A small encoder-decoder audio transcriber, trained from scratch.
Model: 4.09M parameters, log mel input, encoder arch crnn, encoder norm batchnorm, decoder width 128, decoder layers 7.
Training: adamw at rate 0.0031, batches of 64.
Data: trained on telephone keypad tones over noise or synthetic speech, 39062 training examples, 5.4 epochs.
Rows from block 3 of the text decoder of a small encoder-decoder audio transcriber, named by matrix and row number. Rows with one number belong to one neuron. Each number is 128 + 32 x the weight over its row's rms, rounded and kept within 0 to 255. All counts start at 0. Numbers have three digits each. After the name is the row's rms in percent of the matrix's.
Before each neuron's rows are labels from the 100 texts, of 14976, where the neuron reaches its highest value: "fires on" is the input token at the peak. Only what is clearly more common there than usual is listed. The data: telephone keypad tones over noise or synthetic speech.
# fc1: MLP up (decoder.blocks.3.mlp.fc1.weight, 384x128), inputs 0-63
# fc2: MLP down (decoder.blocks.3.mlp.fc2.weight, 128x384, transposed), outputs 0-63

fires on: " "
fc1.54 120:163120142145116182113192124151113178067219130084153117113126114101102121114131144109107082118163163178117116158082158114186137102142106181176159067126131158118095138150086097117164176100198104
fc2.54 136:091165106146148156089171090166128119119072190087105149133144182134099159116099156183142140068129152114125123100114208091159118162147139187112109105079135092122096186113109125130194105103158113

fires on: "1"; "4"; "b"; "2"
fc1.194 075:102103170121201108137095112120120136150116167129120105136108099142123109149126166139161103094193151185142157151149132137071124156111091083130170137153118191176067164113150137137137165113132132
fc2.194 059:120082153148153116140130147139157111208084096124106147110094174137141054136127157090077107105143076121128170158135162080134101057162139109105165134155140105121113098082115118094122074140090126

fires on: "#"; "*"; "7"; "d"
fc1.287 082:147165163132139150107160196155097157094163154126119130134115138169085108117134128178135113131172128193075108162136107140109112065149125105138109086100106200142082162187088123110122204152113102
fc2.287 070:123148137149199148155173129122111127144075110094141103148125194094144146146081136206089158145100095140099141114114128128126198119164193151130114091157162150113099112081115181150073139127085104

fires on: "a"; "1"; "3"
fc1.159 076:088088196120118100193104125180065136143140163219125087113138157107173145127136169127138151137117088149105090112197103140068173089148189094126097159132142123090078181152136155109126115087107128
fc2.159 072:124110145131185095071125110108121122186097044122078150109132072096082119126123151100092129082164121129134097145149146141125137127172167148145148088140127187118145124123087155095118153154091129

fires on: "4"; "7"; "8"; "5"
fc1.352 089:112139146174169157118154133177124105133161175109128159083120177111129158103105161171173177081189110153095093126088173124124106124142153145113118112125092174107046162124115086115165137107159084
fc2.352 087:122114138164128105123174152181108119158088127124071159146126135170149129182055159139133186160167136087095120154178201090128137030176160173086104166187166116114098165086107100057155109183115090

fires on: "9"; "c"
fc1.163 124:104167092154186130076107120136103165135060129122066090096144157142079103129145135159118140152112112116109079122223136102112115088141131143101110085067166133158171152140098151093152079126167149
fc2.163 141:144143136151118113143089111116092165102147061130135080086122121098094067128162127071127142122114100104045157095181091163128132160145109107159116110079121148158179102217095099115068146135115161

fires on: "3"; "2"; "0"; "#"
fc1.374 094:109111113101147166094055136113117176135158166172092104104136161109162086180138111185159132187155109151102147099135107122132117062166175060180172101120110161166140138144095159087132149168114139
fc2.374 088:122101143153145143147175134110126145217106051099116110077107128114056167151125132080166099118182079155123131166159151104107108123117112113093092155163091155112106143103109135139129132179099087

fires on: "2"; "1"; "<end>"
fc1.21 099:093144114090170130124176136129131079176128133140081184093133198118128176156120088103125129104122105104135132090189119150126103058088175167059137165139170117096159137150135129119132070170093163
fc2.21 110:125181072123093141180163185092114131143152134097081171109110087087091174098139085039102042107162143176163126162113098110117081106143151183082169151153143111070120122143169150133120133132139158

fires on: " "
fc1.58 109:133114090120086067084094125161147062110119180166129096137092142139174111165132112153109159179139168144145048135175094140127195103137133167084162125152092099198151111110129157089155131126142104
fc2.58 130:134138099146086100120160160131128146116155184158097108144095115188149090092114099114155147180118157144134113179035133142146125131126091150110147138192117107177149101100157124116154125092126187

fires on: "3"; "a"; "#"; "d"
fc1.22 073:130171184158138147128100105183080132120119145164072054125118163155121126105101114149248113205126070138117099115132146135121122096158113102125100086146090163136124155101125145092105177124071078
fc2.22 067:142105134171139105105121143096132134215108096090140120086099134112129130203134145073167136127147116142133170160171089075144108111126181111154126161170139144126081160089103173136111184137134069

fires on: "b"; "d"; "3"; "c"
fc1.43 099:184101151099096156107073120130113119081210168141143080117083171153177121131156183182106111185094131153135113109105115137147148099158145111160145143113101150148081128116143086191091140128133108
fc2.43 099:159101125130091123168154128152187096137128176117138065095129146068147164099129126141130207158052169073110089123124029061105117161142112094113118129134160133152120108170105184117122160153150143

fires on: "<end>"; "*"; "7"; "a"
fc1.109 115:134137145117137132109077122119124114160128137205189103136146122161132111116148098146128108087090072096152138099135089122070186143152110092142150106033092149062125163168163117123088125140108119
fc2.109 096:153136173136153107129104122136104140137095161152101100152143119194122141160150118169118122092133131084139108123108064129104146100107155117107132106095132154127096152220138112152120117142142137

fires on: "<end>"
fc1.122 106:079109166135136124111126127113110112153082134146102165088097191082129153139179113193153091160198118139118134101137161109118149120083113151132139136154060132187148138109137170117153139124144125
fc2.122 126:146125109128114094157142147064140098155182136147110146144123118151139129131181147137064103132135105108178110151145075129117113142084172181066171156204127158144108101152157145114124100183149220

fires on: "3"; "d"; "6"; "b"
fc1.345 105:144128221158123138111085111114132131102130174188134058132117148141138102139138134142171133168145111100096079095130120176138179102189125038151143122092086167125105150142102114084160255145107090
fc2.345 101:132118140126155125053108109165130163192045083142189074122100065147155148151135117046210150144156104128100113133123155103141208091133125096156072103110107167117103110090085147126112174129115113

fires on: "b"; "<end>"; "5"; "6"
fc1.44 107:094128104131098061149164069109109120152130150096089133117134148125117083171150182181097108149224131119121133121148109114120115130057154182100185170161107185158120163127162156160125085206160146
fc2.44 136:151160110127143068132158123083125076175136182093127163127142178157126142108193161162093112094138111091173119117157105143088124149089158183064170140164122156124119158133179166151130071168171188

fires on: "c"; "a"; "1"; "d"
fc1.261 071:101095149187156142070117118161128120205131225157116142146156117135182116158163114115213131184145060150110115138127134095123134113164129150106141075120066119162093140129111154126105144113127098
fc2.261 052:105119155196161129108088131125124151178131111153079107152122163110121129158170078144080100105164155150155144124169132095101067112159169136150085118159126140117116127080108134104114147188105155

fires on: "5"; "#"; "0"; "2"
fc1.34 060:090092125173100148093165127218108132153181155161152129151093133128142122099130106179164132138131147144123181093141123146102185152097162105132116103130110200173158178137101140129118141139150086
fc2.34 063:177123133179163133093135152123104079229137078107074136106117118111143141163160181082138115160133130158096124154169152112158140051107174131095144107163137172107171136082119158113143141199129135

fires on: "c"; "8"; "#"; "9"
fc1.26 072:115173143089111102142136103100103158087156194096119156133176223109131138150142131229141133153203151158174091135127154175143116107134145149077162122168117111116115151117163098161118122098105200
fc2.26 089:138109128150170131119137134084134108180118094136069148122113000131152130154163188118130150107131096131130118178149088160133120116105112172077118102178148153117081149097129164122096099173125178

fires on: "<end>"; "b"
fc1.141 088:116124152138121105090162104098085148126156134126120161103101183075093159157154122173103094156218113127158095080154142120126158176078144144145190123153106179170158167118166121112106124146130115
fc2.141 080:179115111126164113150131140066127054141126156073107176140108143150148151120169150147105119092113129076160102153161116121094144140127200185102153130173173167115123118117128200120109090182127209

fires on: "3"; "<end>"; "8"
fc1.295 088:123138072147101066123124104130115095190166160097147118140106152121160108171176122168129165109133158111126099166164108106055157132132174108129179172125088162168155166128151125105121109138139130
fc2.295 080:119104095149199100136171169102107096175100108149086186100123179161122122144117138126160149143104096163111163185102111117102084104075120173099156148184168123113131112108137126143147121166113160

fires on: "*"; "1"; "4"; "7"
fc1.134 093:148077162168148080102138119142079121212201147170158169130133126186147101108126128150173124113187137123084131128109151134113142099105152087163129097105082111121114121127109164094113194127054144
fc2.134 094:113142189128141126047077147119096194164087077145084149106150161178113076172172077136139139112172080156112130103127177143108099083140123088132127133086128105138142170108126098145150111139125098

fires on: "2"; "#"; "3"; "a"
fc1.39 083:167140215179134120101136086209130179128112193121115111130098138122127134177098123195148163138154101080088087065148129160113190109142160130075124092100098148107077164120091142120129098155202109
fc2.39 058:123082146159178181085178154155130118172124087109155180142089097101116083148093096093159119132145161186088081190160167127130140111144152135168139162140121199152100101112093214106167192107103097

fires on: "4"; "8"; "5"; "7"
fc1.375 081:119124166147202149120176150149137142122158138155113113137067137132123118140092140168085120103152132138062160201099129122109134130125091141153142097140115178159036119142057144112103129099145114
fc2.375 076:111109183149119126109134121143085176150094139105083104119126217091089126164152141197147139126175095120096153116151161099142149127186210139046115147163172128159139150106076110089167084175107072

fires on: "2"; "6"; "3"; "a"
fc1.51 101:127155159150138132094108134128073169135108133134098097085083153125099126130112106173170122144167131159133092123169127128135145075187155087140221143148133131136132173129120176116142130150116112
fc2.51 110:126141113103154136109130159109123151138106100144157096116148089106065104112178173109128073150200097167106160128134115086123099075106095059146109123150148175154134135161066117111113151112094113

fires on: "a"; "1"; "*"; "b"
fc1.5 091:117094154152201128115096129148129115234147161129099134098117144114157098158175135157151206119148081085103132147161066176085154109140138123123100106155118143143091131098091142095092145197085170
fc2.5 072:151103156097110165139110096184153094106146191113182151119118145147144104105061170174167153091137185147101124138056170115116154141152113114230124087086108169100075153130087078137137185054117113

fires on: "b"; "6"; "4"; "a"
fc1.233 120:152095098125132085096124147178144108126094210139141075139137139161176090171129121214104133195102162110132075146183095095128161078112150096134152150093120131141141144123147137105139178082140099
fc2.233 154:144135095143105083096167143155148128133131161195146094118096145184123107124098096074182114173133146130136119186054131145138143097122104126136096152172055122175157136124147122092115149089115147

fires on: "4"; "1"; "5"; "*"
fc1.343 085:105115225155190191152163109144067104181188129103113125064095112111111113120135129158137145119196104165103103131142109110134141124101142124170117132115123204082056160129142127124152154195146108
fc2.343 066:113157142105105103093118202159145135142118199135109180140118213174197112174096186137113128107158150128131109137108193132091178094113203160160145105131145134115127122075105123121150129124119108

fires on: "6"; "3"; "#"; "a"
fc1.153 101:114187096151147072148168146109130091132113153104127128131144135153152122177144124130097168152148144096163093155242104114111143074124145178049099144153105082128148166135126192095087105171107089
fc2.153 110:109132101170121098105195135109115126119156144130093176127110157148089191118149071116167031130170150207185152111090189104159086104122080196096140173162123119132130155135138171078188122076168135

fires on: "0"; "#"; "*"; "d"
fc1.37 089:147081162116106190132116139101106181091202175092081063097105144029133112140158090134142117152123090179127074133121102138161148088095139115166207088133099141132084169096139112106123136142152124
fc2.37 094:119101090043088157156067158114184139134136152092128172145133161116132159125166108151155173176112144130158135120094083078086108148116135149094119186103116110158101116098161119124153144139144109

fires on: "a"; "1"; "d"; "b"
fc1.241 095:145096144140162145102094124128110127168105165199153118104104103161157092106146048176167161104089093108166126078157123158116173129150118070161152115088084167101110193177119140122104134106113076
fc2.241 082:146162177148172089073132106077102133160099148138150115148136153186132143154179123196122117092137133071142110129131122130124156085100177127120094099133159182108136163179158089170102122134118126

fires on: "6"; "3"; "*"; "#"
fc1.270 072:185127125122163154137154138203107131098165193188188102136105167124160085130091147170146139137162157143061136120096111131127167137175176087166110087132129111141164146091083081168149148108092083
fc2.270 072:170109142162165142083130124125174098253074096087109128122111142113142124192140151149156093132188078107119158126169133114155174111149148136109153120197132159143093091069100185082119132183139134

fires on: "3"; "9"; "#"; "2"
fc1.380 085:149146154168149114097109110104147119137083187125096090115086193127152105114118109156118151121112096079088100088159110159157179109167170123099101090092125189160097188119105176118151091149143153
fc2.380 066:082048098097134118149108124169130133084163099086164082103113105107088108131100143094170150150124138150142114199139127120109143123114147068165150169130069189177132075153103167127125178113116095

fires on: "d"; "a"; "b"; "*"
fc1.208 113:156151161122113108125084108151158147157099200147059078130092142115161126160127074170191124169130123100129072090128089111124110058143152080107137136147107116138103142099114152115126085155077144
fc2.208 136:076166155148166181107148098143079189138103103110135115115106150119097163111079121152170120079179102159090153126085168139119158160167123087151133065127119162126094162110105122152182101127126031

fires on: "*"; "2"; "d"; "4"
fc1.223 093:129101148158119188070147115091093186209128136156131106073136103113070122141142128125166079118182112104112147142141150155153170017071152135167140144114101157141117167120106171075177135165137097
fc2.223 080:144109110129096121192128145104183069166093109110150161094117100113136139168135175118127102147113098100138135149165144145134086124074089162081098175139141108135117124087173173130138099187109135

fires on: "<end>"; "c"; "9"
fc1.24 100:144129115141114139147132087117137115163115199094109106138137192123132195160137145165166133153126126128154081053141122128146052123148147147030127123162141131141098138099122155103162096167126144
fc2.24 114:034144133088179140109109112165072150086131152106107139120164168162139081134095155161084123139117127146158157133112157162160143113103145114172179137121167120072122170080153102165138085133148098

fires on: "1"; "*"; "7"; "4"
fc1.127 070:209151149140104137096127111195135092129164195107129104151073142137177162123148135171137132169117166163143104085122108120131174121112158145127129131132122167138110159101099141129121149122110061
fc2.127 075:174094136166179104103144108102163076246114057145166134092115129123094163171095159126161106125137092148117086124166138157123142109127160112107122119148140156101150111068131216086096131150111143

fires on: "c"; "6"; "3"; "5"
fc1.357 097:157101141156180143106105107150154120195130151135108086139122130156156116149145159192146174172155129110087112067129118114089098145170117108134133056138093122183068154123080138090146146123127167
fc2.357 085:102098164178156139158151095118075174138168140092104129120144168078105162158150148111162087141141103191067120114157139089106134096174159085130090143140189084073086189153053109133171113172138096

fires on: "d"
fc1.275 067:094103076098109096166158103180122177140130125131163127090128164109101130184125112110114114138171131168095140134165152139103177177122105100062122122100103148134057184134128119069139114160149126
fc2.275 065:156093147198130117056185147134131109154099078135092172081079125126110150182177164108112133117154071134118070128112120125114193098137145126098132107184105143132155101099140169116118160160117113

fires on: "8"; "4"; "7"; "5"
fc1.139 105:098091144077089148139145160108084167100156165135083115155145115119117109118117174144132079142163116213151120145116099106187129107076162152134135132098112118107087150147134064191147143129126046
fc2.139 125:119087131103121148150108182194184095106126152108165117138171165080126123126108159184097197200102133110088121111159092079132120117087121102161095152087176131150108120120131115144099154159109086

fires on: "2"; "1"; "*"; "0"
fc1.232 079:168119139138163089103140156089093158124178149187170142144113130138138107117171162150145135140151124182072053124131149126144174127151190067142125100110099167111136136125104175131112163141090109
fc2.232 081:086077145172135144091092129095133129232039078124102166098140103147113119182138082111188091112199093169153142082137166136115128082134115068156112146130156089154127127083112092108144113184130132

fires on: "<end>"; "a"; "c"
fc1.3 077:160079159120139107065182134119108131133113215118128116085093224106125129156135090175144111078143141213128070117141126102129077126123138165128186125091079161134084105113153167138184102125176161
fc2.3 050:101095134104146093140115122132091072170135120111113188158114107145121123161115191083140115145149102119098134186148073129101197148123148174108125151155106141154128159157086159093070161108127073

fires on: "5"; "6"; "b"
fc1.128 088:105119111150109130141171093109090095143124149156117147118115212127112118203142124185088105134176144119108154123223138113131095139119172132086171143168103166147151143110127136132128067203158123
fc2.128 096:146104134120176087134164165076149061169149071095123207134108135118108124131123183127093130090167112098149113147159128139101160109078172161043144137153135182112119131130174185111124086183143176

fires on: "a"; "2"; "1"; "3"
fc1.198 096:126190111165141109096113081126155125142042151100114098081126145135165094160083118150123122141101092096127123112223151169120149092123123142094085098089120098112131166099118204081091085147111122
fc2.198 101:138089135129109119111155092163103116120147134124181091113142138098093130136112146083136130138144213110099132155174115092094140139085117083147104184120087209204181125184114158092110155104099130

fires on: "8"; "9"; "6"; "b"
fc1.56 097:111162149113108129150141137124025156138117160145071101147121124135182086124079132140066112220117101139146133123147105173156197106125181057157131162136122107097180199100156101176111136119130082
fc2.56 109:134095137148153132120148107122095184200149114087124131119065190100083204171144030143176109178130150156152163136139190115108077077142133105090138191113125125135133156116146145111205091128136080

fires on: "*"; "#"
fc1.130 094:158148198156135187122107154125096166087172163102134068135141166155157099101115109144103121178109114119107129154176092125095118077157150108153107109107155170107050201110125099153096171131125096
fc2.130 102:111080137177173097095099083114074128211083067111135110144124063149120099189150115091163095088170095145120146103150185135122168084142129103139121103126092149141137111089123143105163112159124126

fires on: "9"; "#"; "3"; "0"
fc1.307 100:187107189146159130082105140181124184089135164150136102120134137136154098144141141182130150133122107121112079140128099125139151065180145063144111092122116172121091194132122144096126189151104073
fc2.307 115:116124179163160131061106070135115168202083034129126068077118086110089120168119079068189098118127094132094130114113172132124155113170123107146122127105085137121156115125104157132134129131136093

fires on: "6"; "3"; "5"; "9"
fc1.218 113:144151100127145119099074131112129145155134202098106108095084131124078135142141106161153122125140135154141078147140129151126090101132174169058134138152129145163122138110091170053169107146151155
fc2.218 134:069136112074141157095095117170052171098094111123101157165151137146137083143096096163135084120141115158197140137110178158178143103142157113167184112135144101134149125081152108129177074106124078

fires on: "d"; "c"; "0"; "#"
fc1.108 096:166086163137148162123157171130137119119180135155133111142134124061098157119179187134139119131141150171090142157086116122085081105109138143164127124089090202115064157186124121138144185121135080
fc2.108 101:130132142151146122146143118139121143101096155127084106088113188101093119114116154153123117164171125068077109145210119127124151096129197092110115141169161111173142139132064195118131111157091136

fires on: "c"; "a"; "3"; "d"
fc1.9 109:139139126134100101119126127126187146128098162078118094159115124146121126127144093140112144120127194082161054169175086119101142133160157106121119141103118134192123136145103172095146143098075139
fc2.9 132:107148119124087128106112072153078169124099143161121103130107144161127092116097089095183089155138119172168123115016179174201167128133114133160130118146105088183138138070133091130161094084140132

fires on: "0"; "*"; "2"; "d"
fc1.286 067:190113159181128117085123096170088143171197112159132088137080148201089158160083118157115116119146131178095095124100159138114133038127127129161129109088090163132098157132074112071149154146122100
fc2.286 069:115112101130149136156161162134139126220088140083095139138141156104180121211149170103131139148122102132120128136190144092145134112105165154123114104165151091108129115068113200076135085156114147

fires on: "4"; "a"; "1"; "b"
fc1.366 099:104107206163174172116103137184080096160099167136136119132135158140185127197095099133172128189108110131128129111191122133136084116128152081100071125107129147114122197154134090152140151130121073
fc2.366 101:106140118128167141069176113120085169150098056146153110148099094141083181140122100136135091123172152102151157105109189127145158086174150066134188146157168100122100132116121202073189145087118090

fires on: "2"; "#"; "0"; "*"
fc1.325 091:153168148139150149117086118137134148074183126161167076163075150173130125135109116201155105143185119116078070121079145148116160102146161078132159070117121172182104180143088144148115190155077072
fc2.325 096:134092136160111136070112099137194134234103076136132102076137072137168095146106143062179130124143131125117109123135162153132168104149105112150103098179100130144107101044100172110147146150114134

fires on: "1"; "0"; "*"; "4"
fc1.93 084:121079186115133136128144113104045148144187153089176113099152119080120120162152135142177053087186112177099130145066120127092125128101128102152155063134112196092061123107145118153103145185142119
fc2.93 083:132176074145150131143108163122114113126067155101075157073093193142112055127121119129097154110163115140124120201175147198148142071114168115120129147135170144130178126087109184126094128153088163

fires on: "c"; "d"; "0"; "*"
fc1.278 075:183194187154114169177117126196107098117151172175172112155066200111175156156102176173165172149100156112124108128116117140116149126135130061127128063131115121152116129149126150108103178080112072
fc2.278 083:145084149198154125124126040072149087233094071137152118103104058155137126201105136103171124120143087134100109098139122137126139110109178128132103105139121105134087097098104198131148148172141145

fires on: " "
fc1.202 112:141115222111112124181125089130112108113198146122165083147120155100174057144109182131126120184087079166129128113114120129132147125089110089172120180134115125087073129107189101198121104144133079
fc2.202 118:138129139159107100186132099134136100116191178113118078120106183096155148117118158159074217152071127091075108074158049106126148209117116139102095115147165154147119095187120102160091124200097157

fires on: "6"; "9"; "b"; "3"
fc1.381 088:150070093121124102089061098079143173145094154125113117103032160127142121159165104151156159114121098098141065123142130167110127135136165103092142109131125140136112107103114181087108132176139175
fc2.381 104:100103182131128154109080068194115143080118144108170122122114165150153094126066114168151158143112181086109111125094190116160181161176139126180099101115128136178069135077089119149173092101139086

fires on: "d"; "3"; "a"; "#"
fc1.308 079:080161156139160138087140082156107147174092219125103087092066158135161171141155131111166152123125087060112124121148107209129171074144190109121090134132107143145133154104095144068104128127135125
fc2.308 069:118088102173198137133158169071072109152140084088129132147122163120119133174131169131142164156165115165112122165162137102117118134155168129113128140200152161107107116139105164128114159153070086

fires on: "4"; "5"; "1"; "8"
fc1.165 102:097128097111169170087153121137063156105145165150097062132166134132134135116082121136087120201109135150143109155187091090160111066079167128108122170120164132045144207160112139151145133124134086
fc2.165 107:091124112152114121109165097175132146130101134132155146171091098161103174141108082116204122150166176129160167110120212103151146131161073114134113141097110113150133175116139105068211139045169050

fires on: "6"
fc1.98 110:159164082153120157150133165089101101118192141109159170092095160145080100135144109164104084166208149079151159158178135149121145096126174114088130138146121197163133151133159157091108061143126109
fc2.98 123:145132091094133136172226136101154077113120106154179154117116112079109182092078140109130091120159153118159161144149119111127137124087107142131102156161155147124110137151166199089117130095141165

fires on: "9"; "7"; "#"; "6"
fc1.61 101:136144142140117165096134172180137148130121185162074106123117122152160080201120075159109127167098110105118135136139107094075072055121152105113138157154174097114127152119160133157121147137103130
fc2.61 131:122098136145135136094070099136138179192076117174152094163128119132093160176137072103182098156175115153123156092087131117133158083147098070157090134073097130122142174143098129108161135096116055

fires on: "b"; "0"; "#"; "9"
fc1.33 104:096110190117095087175096082127057139100168184089104085120116160138155060137111135159111118189111090138106069137167094151155151089121132085130141143154110146108155163112156068153067107196146110
fc2.33 111:072110165177155109131157110150050164156157114075059140095136147122122140162134140165144169088155120137080148106125114108101086129126146112062094130147144140098068133145076088168146095165109149

fires on: "0"; "#"; "d"; "*"
fc1.196 087:215113163115084174146156152119139147133194191097155117119107143112111156088173183157199119166117129179142055112110068092152139150130111119126141139091115147148101137186119116134125154147163133
fc2.196 083:123125076075097194172105188080164138114146188110113135151069145101120197092169087147104142137094169122147124131098077041105110147121138126108174183118121091164125098139121104141153141116167159

fires on: "4"; "7"; "5"
fc1.87 100:120137147158172194163145115149128129163101142090153126097106166098115150147117158182179121091167124144119111119112160091077093112148154163069112083101115175089033186134078126096133133123112092
fc2.87 088:089135126105130124095183142182114150143095121141075115156104085165082134145090140163148153162152140122076105146130161094148148061160119115121088154190172114090104155098110099096191121167116078

fires on: "9"; "7"; "b"; "#"
fc1.244 114:064118116117128106081156124167112187140081161106101101096142109143116142183056091136095175141141184098137147120150107081102118172081184122069107138157167101152092130140116154190106120081112151
fc2.244 134:141104147168143151138094095139120146169085143196145078159100140120128142159188115118124106125128096159119205100086130157156137048163063080159116129115081099116147173131130097119118134097131025

fires on: "7"; "#"; "4"; "d"
fc1.336 086:171127124152176167132097180174124119144116187151088099172129163116189086172108124178122104163147193128114077097159105133127112091158181104138122132113097165108127197126133100117122151126143109
fc2.336 078:113077119120147089094112123099142128228074076144165112171138109106150164155096110111148139161175141148146129108159177091118171076104180076141130165114126145136123103112096179128129133125080132

fires on: "6"; "5"; "4"; "1"
fc1.157 098:094106156155109094082124151180097129104163178154101065169138148153177076168116141164112106198121111167112101112163110139149187119108123060148147114137112143097125143187113080192098206145084089
fc2.157 093:098156126163129153158136115099148135162047129065086095068069069123114142130144104096182087078128180101175102168134142109128138107172153136062118138131124133157134158074122183085131077126126133

fires on: "2"; "1"
fc1.161 068:130168068086142124119194113151077077196185137095143190149114196121130167136152161179143143121142069080130129149197119123132146101093135155079091194128122170111136119139116134111120076141113178
fc2.161 061:136051145120116109180123154136155144155181142106131178114132116045116137146117123111144071113160101206144137143129160120110099107117147140086174129163114130087136105073115154107129102128096152

fires on: "a"; "0"; "8"; "4"
fc1.292 084:138074166158105109075131127132060089141173143188177088141168123103141111138143191149143143164137117117082125140134113153114130156104160093136130130114062186122119104193164100136073176129126071
fc2.292 066:127143137146199163148096101144147131145098122066120097103137207084140065108102171153122165058117079152106150124173127161121136071141142090146087140137132129140156102066100146178073101158115081

fires on: "a"; "1"
fc1.181 087:135085145121107194132105096136158136194096146176173083119075135134139092144144069170175142140136036090163092119180082152093208103130116106099161165101087148081120159150118163105122112109122150
fc2.181 069:178154121143145107098136123119116111170069163115100127137130167199155147146150115179101150101120147103166096117090123145126133099124198133098107081081188094149115139210122129117120130131124115

fires on: "8"; "0"; "*"; "9"
fc1.123 081:060132197174157137107102090141063165109150188110119094171102166089134133131136159183120106135151097209073106124101114158156151150138166123140175063084140181111154170128122129155124147128140051
fc2.123 073:127152114184147109122126133176162117196067099118080141103133103131135132158134129081171165107150116148110088165192166092089137116164146154103123090179161089124135097092132186098180142145104105

fires on: "c"; "b"; "6"
fc1.31 107:148129117128121173125144140134165146083095155114120118134115135140092138145090100198105155153125156080127085152196127098133094083152136134110128150061142134150111173112094151064198137113156089
fc2.31 126:110148119121122121090063114093069159080135145138114069110104156124121044115144095109120120150089102124110113158107118204159153141156149140185206121125105114194221110126147134160071137085107153

fires on: "<end>"
fc1.14 119:120078174183110117149147089129082118159085135151100102119133160101167099146178140122105076158162127153116149095157124113143094132125113175150164131198067164147169130089132134175171132194119128
fc2.14 137:136166106130091094142082111114122089092120188100137147129156181142157120122179145139089096135091084133178092095139070161143124138077123225059166121124136106125194123123167099188114062147197169

fires on: "9"; "#"
fc1.324 110:129126183140099138208096122157081143095171180063092070113092148101137061121112125124112123174113135116098067161159101163129158094107128067165068163123126149101137123117143046204084134171164105
fc2.324 120:104113162175137110133088120101086164208117114108064130121135187148107129212184109130171140140151075140108167105141116096099081082099182110089153140171132094105123102152116092122128086197122121

fires on: "#"; "9"; "d"; "3"
fc1.302 106:110163088148168132093132144123155098139101195119107084079039156149102102108119084153090158127126157086156067177188128146100160094175180139100136142155135151176133175117091178112146132142095080
fc2.302 125:125111115124152154114166141141143126112157055185143127169183072115120166160150169128152056162141108178110204058117145096153100128103052108176134097160163130111081113163113144129142141090152111